Weights of a small multi-label audio tagger.
Model: 2.24M parameters, log mel input, norm batchnorm, activation relu, depths [4, 9, 4], widths [192, 240, 288].
Rows from block 4 of a small multi-label audio tagger, named by matrix and row number. Rows with one number belong to one channel. Each number is 50 + 12 x the weight over its row's rms, rounded and kept within 0 to 99. All counts start at 0. After the name is the row's rms in percent of the matrix's.
After each channel's rows are labels from the 100 clips, of 14848, where the channel reaches its highest value: "top examples" is what is common among them; "peak on" is the class under the peak. Only what is clearly more common there than usual is listed. The data: short pieces for a synthesised band: melody, chords, bass and drums. In brackets: how many of the 100.
# convs1: first pointwise conv (model.blocks.4.convs.1.weight, 240x192x1), inputs 0-191
# convs3: second pointwise conv (model.blocks.4.convs.3.weight, 240x240x1, transposed), outputs 0-119

convs1.29 102:47 39 60 69 78 45 38 46 54 55 47 66 66 25 58 56 37 50 24 68 66 45 39 48 34 40 65 53 66 37 56 51 32 49 44 49 49 52 59 49 63 45 53 40 29 32 42 41 57 57 39 38 58 35 52 62 49 51 36 41 64 32 44 48 58 64 38 72 69 49 43 64 67 53 34 36 48 31 42 53 49 38 48 53 54 66 50 47 38 59 42 48 51 45 39 41 54 51 53 46 50 68 45 25 65 34 24 32 41 72 40 59 70 63 71 61 36 61 42 44 64 42 30 48 29 32 69 52 52 30 51 56 45 65 57 58 43 35 66 47 48 35 66 50 40 44 56 65 48 60 64 85 50 54 53 55 59 61 40 36 72 52 57 41 61 60 44 47 51 50 46 32 56 55 59 35 43 50 34 71 40 32 47 24 62 42 64 38 59 49 59 48
convs3.29 097:51 66 57 63 32 36 43 43 60 56 49 50 43 48 53 49 35 51 47 35 38 45 59 66 61 50 48 37 57 42 64 58 44 58 49 47 68 65 43 61 59 48 45 38 31 76 60 56 61 51 55 42 75 44 41 50 49 48 36 52 59 59 45 43 54 55 29 66 51 54 66 43 67 74 49 63 46 45 49 70 61 49 73 44 63 80 68 43 49 46 72 37 42 56 34 40 38 86 54 69 31 51 61 37 37 45 45 49 58 55 50 36 67 56 49 69 35 47 37 61
top examples: marimba-like (37)
peak on: no chord (51)

convs1.53 099:52 45 53 52 18 68 46 67 42 44 57 53 73 62 52 52 67 36 53 61 59 60 53 59 60 51 43 52 59 66 43 51 39 59 42 53 69 55 52 50 61 56 49 40 24 35 49 41 66 79 75 30 51 51 47 62 35 56 57 59 57 41 51 67 45 37 59 43 51 35 52 51 75 40 55 37 58 47 46 48 61 55 38 61 40 57 50 46 28 64 26 62 75 42 27 50 53 56 22 40 44 52 55 62 50 67 30 51 43 80 50 40 38 49 30 43 45 84 45 45 45 46 53 54 66 45 56 52 66 62 46 55 25 62 50 47 49 63 49 65 50 39 46 58 40 31 47 46 39 54 58 56 49 56 57 41 32 51 34 83 48 37 51 53 73 51 60 52 45 56 35 25 51 54 46 62 61 68 56 71 54 31 46 55 61 42 36 22 52 48 49 54
convs3.53 103:50 56 41 50 61 50 38 37 56 49 45 57 35 43 56 40 44 46 66 51 38 22 64 49 57 65 43 61 47 46 38 56 48 59 35 27 67 55 49 41 45 61 51 51 48 59 45 14 32 38 43 35 51 49 60 52 61 55 51 64 52 65 46 54 40 71 40 62 37 25 43 39 28 59 40 50 57 39 48 51 32 46 60 29 56 52 70 35 53 60 50 39 68 37 29 66 60 59 47 76 54 44 53 57 66 45 70 42 55 52 60 51 39 61 50 42 57 47 29 48
top examples: vibraphone-like (27)
peak on: no chord (58)

convs1.35 105:64 43 36 38 50 59 49 39 51 45 40 48 59 36 46 63 63 27 70 62 49 57 51 37 48 52 50 45 59 71 56 49 59 53 65 61 43 39 47 34 56 52 61 56 29 43 46 50 49 57 53 47 39 71 65 55 46 38 55 30 67 43 49 42 54 53 45 81 54 58 54 32 33 51 41 46 40 46 72 46 60 45 56 23 49 59 57 47 70 34 39 44 58 44 35 48 42 51 56 63 50 38 34 26 55 50 67 62 53 33 41 60 50 60 47 53 67 70 45 56 44 51 49 63 51 63 45 39 38 55 45 37 62 32 79 62 70 57 16 44 66 43 33 61 63 35 27 34 32 67 37 58 41 44 38 65 67 45 51 51 52 58 43 46 65 75 59 29 34 45 55 58 39 57 73 71 46 58 49 45 40 41 40 41 80 44 40 59 59 32 36 70
convs3.35 108:43 56 58 35 51 33 54 20 53 73 49 57 46 37 52 35 58 36 51 51 46 44 65 71 56 30 53 56 20 44 60 73 48 39 53 36 47 54 71 42 43 54 60 48 55 60 34 34 44 47 38 54 49 58 82 55 56 65 62 48 52 61 44 40 56 47 68 46 38 44 35 46 67 49 43 26 55 59 42 58 49 66 45 31 66 50 28 61 42 54 56 43 65 54 69 57 56 53 57 26 49 38 49 38 43 37 71 46 42 58 45 47 63 27 44 69 50 47 59 55
top examples: marimba-like (29)
peak on: no chord (54)

convs1.79 103:56 69 55 53 58 55 77 64 60 47 38 46 44 50 41 57 25 15 65 46 41 46 49 49 44 44 57 45 69 58 38 61 65 46 16 32 55 58 64 53 35 59 42 55 17 47 41 50 33 48 47 45 34 58 46 63 48 35 42 33 38 47 54 48 42 60 51 31 72 56 53 24 29 64 48 71 58 72 48 56 55 42 34 53 47 54 43 46 50 38 47 54 52 32 51 53 47 59 61 66 43 51 44 35 63 40 73 81 41 60 41 38 39 53 59 47 53 54 50 36 50 45 55 52 56 65 53 40 64 47 57 74 55 62 38 60 93 64 49 52 43 64 50 50 46 46 43 51 76 69 42 32 68 53 50 56 53 65 64 50 29 55 66 47 35 45 58 44 41 62 33 44 41 47 45 45 26 51 61 47 53 52 54 40 59 45 48 29 46 53 42 68
convs3.79 101:48 53 46 57 37 70 33 57 56 43 53 65 37 38 48 40 53 61 47 37 83 45 43 43 34 23 48 41 68 50 55 54 43 53 36 66 61 55 41 66 73 59 41 53 49 58 33 65 49 50 48 56 61 48 62 54 13 63 34 66 68 72 57 57 67 40 60 59 65 36 50 36 37 46 48 51 47 39 27 56 55 47 41 41 49 54 50 48 84 51 46 59 24 61 42 61 63 44 79 41 53 61 51 56 52 40 41 41 50 45 66 58 68 65 53 53 60 47 51 47
top examples: marimba-like (30)
peak on: no chord (57)

convs1.206 110:49 54 53 49 44 52 48 41 39 64 69 62 54 62 66 55 65 64 47 68 40 59 57 41 37 39 55 56 53 51 63 60 17 55 30 48 40 50 23 49 59 51 33 31 45 54 50 49 55 53 48 61 63 70 79 61 52 44 52 47 52 47 47 66 54 45 35 52 46 73 48 74 64 31 51 49 57 43 29 64 57 45 67 57 56 12 54 45 45 68 51 37 57 37 37 39 45 69 55 41 51 25 48 42 52 53 76 28 69 45 66 71 59 29 58 37 50 58 74 66 61 60 48 54 51 51 44 36 53 49 53 47 68 35 52 48 64 54 64 34 61 41 47 62 61 48 47 49 46 61 42 36 56 45 61 63 64 41 20 71 66 59 40 36 32 51 52 37 58 49 50 49 26 58 43 46 61 55 44 34 49 72 36 46 35 74 53 56 51 61 53 39
convs3.206 104:33 46 54 60 34 59 41 51 60 41 75 51 46 45 32 53 38 53 60 42 46 48 46 54 47 50 48 35 62 55 31 35 51 55 35 31 64 56 48 18 59 62 53 63 25 37 57 74 58 47 65 60 66 17 34 45 55 47 47 55 52 47 50 50 54 68 51 64 27 48 51 65 46 55 75 51 46 56 47 35 60 45 54 54 55 49 67 49 58 32 41 62 70 64 35 63 53 57 57 39 73 57 48 65 28 53 69 43 56 61 62 42 40 60 55 58 67 34 48 37
top examples: thin (high-pass) (33); clipping (25); text has "clipped" (25)
peak on: no chord (73)

convs1.141 098:66 54 44 45 47 45 41 45 53 42 39 41 44 41 38 56 32 40 67 49 46 56 51 15 11 34 61 48 70 44 30 81 55 63 40 49 45 58 39 41 38 47 18 41 56 52 48 63 52 50 46 54 26 62 63 45 29 34 40 60 36 56 44 53 49 45 24 48 47 50 37 43 41 50 40 38 22 62 40 57 47 49 44 40 71 35 57 55 57 43 39 59 47 52 46 54 55 68 58 49 58 30 25 41 50 55 64 72 44 49 41 53 65 27 32 50 70 40 53 51 70 47 59 62 55 41 45 70 52 58 39 46 48 42 45 37 42 49 44 32 51 72 64 51 46 46 53 53 75 49 48 73 28 54 55 70 44 38 36 60 56 46 52 41 52 52 63 69 38 47 31 53 56 43 53 61 35 43 24 27 55 49 36 60 46 56 57 55 39 66 65 57
convs3.141 100:49 47 16 38 47 50 41 61 48 59 58 74 33 41 60 31 45 48 55 48 56 60 56 43 57 47 50 49 46 73 42 32 32 28 67 51 55 38 45 68 71 42 46 31 57 60 44 49 50 42 36 58 52 51 44 72 52 47 52 45 38 23 55 21 43 63 59 46 54 54 26 36 51 51 48 31 46 39 54 66 24 44 45 53 38 56 56 58 55 44 37 74 49 49 49 61 57 51 54 50 54 53 41 37 47 73 42 54 21 53 44 57 45 44 47 36 53 46 36 19
top examples: muffled (low-pass) (40); ride cymbal (28)
peak on: no chord (99)

convs1.210 098:50 28 56 49 36 41 44 40 42 51 52 52 42 62 52 40 57 54 39 44 21 70 34 62 48 27 36 46 50 60 36 45 46 30 37 35 62 54 40 37 55 58 45 34 49 71 51 47 74 69 33 46 48 56 50 69 33 62 40 31 45 52 77 49 45 34 40 41 53 52 45 63 43 26 45 47 44 56 46 53 56 11 61 67 45 53 39 64 38 61 44 41 68 36 43 51 62 43 55 64 48 57 31 78 45 45 54 38 51 52 26 32 67 49 67 64 43 41 54 50 45 64 56 62 61 54 45 42 49 36 52 51 57 29 42 36 53 43 41 65 61 48 43 37 50 28 63 46 55 38 42 44 27 42 56 53 30 52 22 39 33 58 60 33 18 31 42 64 47 62 44 42 48 50 53 51 40 44 47 71 60 33 67 49 60 46 60 51 54 46 55 68
convs3.210 103:50 29 58 50 38 50 48 48 43 67 58 42 44 42 54 55 46 41 47 56 52 65 77 60 42 50 37 56 52 43 45 50 43 47 67 48 41 50 44 55 51 49 59 37 53 48 39 57 21 57 39 36 45 57 48 55 50 42 40 49 47 43 31 45 58 40 60 50 49 51 83 31 65 47 44 62 45 54 36 36 63 60 63 44 65 49 64 49 40 73 61 41 38 52 65 36 26 50 41 49 48 43 55 65 23 52 42 43 71 66 46 48 60 40 69 53 34 82 64 46
top examples: marimba-like (26)
peak on: no chord (87)

convs1.180 086:69 34 57 61 47 48 55 67 35 43 50 35 49 49 55 39 37 56 69 68 56 38 64 28 39 48 54 48 47 51 49 37 53 54 56 54 23 32 27 54 56 61 66 53 52 53 55 45 56 55 62 54 36 71 73 53 36 59 57 64 57 55 27 59 49 70 46 40 38 38 45 39 55 42 55 48 62 75 61 61 52 71 35 72 44 50 68 52 28 39 63 58 46 30 44 47 37 67 68 71 75 39 49 57 61 57 52 51 52 39 62 45 50 63 77 52 32 55 51 52 59 51 56 32 37 42 11 64 46 38 47 40 72 37 56 45 19 40 55 54 54 33 74 55 28 69 40 43 51 49 47 55 40 53 56 39 56 50 68 58 62 52 34 56 50 51 43 62 50 49 60 53 55 55 48 47 39 43 78 36 58 47 75 50 63 65 60 59 46 49 46 48
convs3.180 107:25 44 43 47 47 56 50 56 50 43 39 38 43 52 45 82 61 61 37 46 37 66 55 61 45 33 61 47 61 46 63 32 41 24 37 58 64 39 66 44 53 40 39 63 60 28 56 35 61 57 65 57 47 70 54 35 54 54 31 49 39 43 53 59 54 62 47 39 45 25 70 39 44 59 46 58 52 59 22 58 45 57 56 53 45 50 51 32 46 61 78 40 48 40 50 82 48 53 53 53 48 51 37 48 56 66 55 53 64 44 32 61 62 48 63 71 68 43 59 29
top examples: clap (36)
peak on: no chord (58)

convs1.155 097:48 51 62 72 44 59 70 45 27 39 61 51 36 43 41 70 43 28 70 47 43 57 42 50 36 77 51 27 76 51 41 43 42 62 40 40 51 47 47 67 45 24 52 41 34 49 60 58 33 58 61 36 22 52 72 67 55 57 33 33 39 55 38 44 58 43 42 27 50 51 68 42 37 41 38 52 49 64 45 50 35 45 47 40 70 57 55 39 44 53 46 48 46 71 46 39 62 61 48 46 47 54 28 30 61 42 42 41 47 55 53 53 53 50 38 53 23 42 56 34 41 46 48 58 57 50 38 41 40 49 51 52 56 80 71 72 50 47 75 52 37 46 56 48 66 45 35 42 73 53 63 34 61 49 34 52 47 47 51 32 55 47 76 44 48 63 35 43 32 44 61 49 62 69 62 76 52 54 47 47 69 57 63 50 64 42 70 45 43 61 57 34
convs3.155 092:56 54 64 60 60 50 42 51 41 65 65 31 37 32 47 52 29 33 49 42 44 51 41 58 34 51 40 36 50 56 79 53 50 30 60 67 67 66 60 46 57 47 54 55 35 64 26 34 60 43 53 29 50 49 55 52 50 36 44 62 40 54 86 43 37 38 40 40 59 50 43 52 38 33 41 48 48 63 41 62 57 48 40 48 49 54 42 65 45 53 41 83 31 31 61 63 75 68 67 63 44 52 47 53 80 45 49 47 41 58 64 33 32 47 36 49 55 52 38 55
top examples: marimba-like (28)
peak on: no chord (57)

convs1.230 097:51 43 64 47 48 46 39 56 42 43 50 50 63 40 47 61 49 59 68 38 36 65 24 49 41 45 46 59 72 64 42 48 55 40 86 60 33 72 65 62 50 54 42 29 73 45 48 67 43 66 30 27 40 51 55 60 31 42 55 35 61 78 56 70 51 45 47 43 43 69 54 48 50 57 45 68 57 44 42 36 56 62 56 36 57 30 30 65 52 60 60 62 54 47 42 55 53 52 60 47 72 48 51 43 70 45 69 61 34 34 40 51 53 56 46 59 34 44 62 70 57 38 53 48 47 61 32 43 67 50 43 40 54 54 63 36 64 38 45 55 45 63 68 44 33 27 35 44 38 46 41 59 41 66 42 30 42 39 56 61 46 43 44 67 73 36 44 66 57 47 64 58 17 42 52 62 37 47 72 51 56 36 46 42 54 65 79 50 60 42 47 45
convs3.230 100:43 59 61 47 56 48 39 44 40 29 60 47 34 46 65 64 41 55 43 33 74 61 67 44 30 42 40 46 75 30 37 46 64 54 36 34 59 57 39 61 69 48 44 41 63 48 55 33 53 60 51 64 35 56 46 44 50 66 37 46 31 34 50 38 40 51 43 46 52 61 45 55 55 25 68 47 55 46 43 38 51 70 56 41 47 28 62 45 77 52 73 58 36 41 48 64 41 34 37 32 62 49 27 55 26 63 47 37 44 39 57 62 52 45 45 66 62 46 46 40
top examples: thin (high-pass) (35)
peak on: no chord (75)

convs1.80 095:37 33 64 54 43 53 48 64 43 47 42 67 60 61 58 57 61 46 46 26 44 39 56 42 60 62 58 35 35 56 42 57 49 74 33 35 38 40 60 55 40 40 35 67 72 54 44 59 52 58 54 55 51 31 34 47 53 34 44 44 35 56 53 51 37 76 61 36 47 48 68 54 23 47 46 53 80 33 48 31 48 52 37 67 70 53 73 60 52 33 58 35 43 51 79 47 42 38 25 62 68 47 34 67 37 60 60 38 67 50 58 21 64 58 56 64 45 56 41 47 56 45 45 43 46 35 62 52 48 50 51 52 63 45 43 52 59 45 31 42 33 47 67 45 66 40 42 37 62 38 62 44 51 38 71 51 46 45 55 54 37 48 43 37 46 53 45 28 74 43 43 25 61 79 47 31 53 47 53 77 40 50 43 51 69 44 45 45 48 59 55 69
convs3.80 099:38 58 41 30 59 40 71 63 35 52 54 63 60 48 43 72 40 33 30 33 59 39 50 52 29 26 62 52 46 36 47 28 75 33 67 58 27 56 39 41 50 63 67 52 31 37 51 62 70 57 53 77 44 60 32 53 52 38 69 63 44 51 65 44 54 64 49 50 41 45 72 61 48 53 65 39 51 59 52 43 48 52 36 55 40 70 61 59 31 41 44 46 65 35 56 51 58 48 53 53 58 61 74 53 60 48 41 52 58 57 49 50 64 35 42 62 31 44 44 38
top examples: organ-like (34)
peak on: no chord (63)

convs1.208 101:54 52 61 49 53 49 36 56 51 45 46 44 48 54 80 61 57 55 32 32 29 37 21 58 28 35 75 64 36 48 56 54 46 56 42 57 50 31 47 48 66 58 52 50 55 59 55 72 49 30 43 56 51 43 40 63 61 59 53 67 64 40 46 46 42 35 69 32 59 58 69 40 67 55 36 60 43 46 54 46 80 46 40 47 44 56 34 54 61 51 42 27 62 52 45 46 43 58 60 39 64 75 32 39 49 42 46 64 29 51 61 52 50 43 47 61 48 59 54 49 55 51 79 59 50 43 44 90 50 41 48 66 29 55 54 53 58 43 44 56 38 39 49 50 55 60 38 50 42 64 59 38 52 39 51 55 50 56 54 66 46 49 50 64 57 21 44 55 25 33 54 41 64 30 49 54 31 60 47 60 34 65 25 39 70 76 39 30 50 33 49 46
convs3.208 101:68 76 51 49 53 40 37 31 26 35 46 57 62 42 51 44 52 63 56 52 51 54 38 67 43 49 64 46 56 41 44 43 51 54 80 44 42 52 45 40 49 42 44 35 53 36 53 46 54 58 43 47 43 31 46 68 49 65 50 42 44 60 73 47 50 44 16 75 41 63 42 55 52 40 47 66 74 46 54 57 44 50 33 33 51 49 58 49 42 57 29 70 48 34 63 46 47 56 87 71 27 59 44 32 65 57 46 71 40 48 36 61 46 51 55 71 65 46 62 50
top examples: organ-like (40)
peak on: no chord (52)

convs1.214 094:48 57 44 78 55 46 58 45 59 45 59 40 64 68 70 23 70 56 39 49 47 49 33 35 48 53 54 54 65 49 48 47 43 59 28 77 29 55 59 51 38 54 45 49 76 34 49 66 51 49 49 60 58 48 54 42 49 33 54 62 59 55 66 43 32 45 52 57 50 36 44 44 40 72 66 50 63 57 43 52 60 57 47 57 47 53 83 64 63 42 43 49 54 74 59 39 60 49 79 38 68 53 36 51 41 39 46 33 69 65 62 34 48 30 49 38 43 67 26 24 48 54 42 64 57 58 51 48 55 48 68 43 63 48 48 72 28 70 59 43 59 58 76 62 41 50 34 66 57 33 75 41 60 56 43 64 58 55 58 57 68 50 48 57 47 52 41 47 56 61 63 52 49 52 68 59 37 33 54 40 32 50 73 47 56 46 49 30 37 55 53 34
convs3.214 102:36 54 55 55 60 69 49 35 38 40 23 43 42 56 52 45 57 37 56 63 37 63 45 46 63 63 50 50 60 46 51 29 62 47 44 50 59 36 45 45 53 55 52 43 43 75 70 62 39 56 74 61 28 71 61 65 45 39 36 58 54 52 88 62 60 56 65 31 23 58 51 57 61 45 53 52 67 43 45 40 15 44 46 45 52 56 55 29 50 74 53 41 58 50 47 49 47 64 49 57 45 52 58 38 49 47 46 50 50 49 54 50 64 56 67 63 52 35 54 64
top examples: bowed string-like (43)
peak on: no chord (78)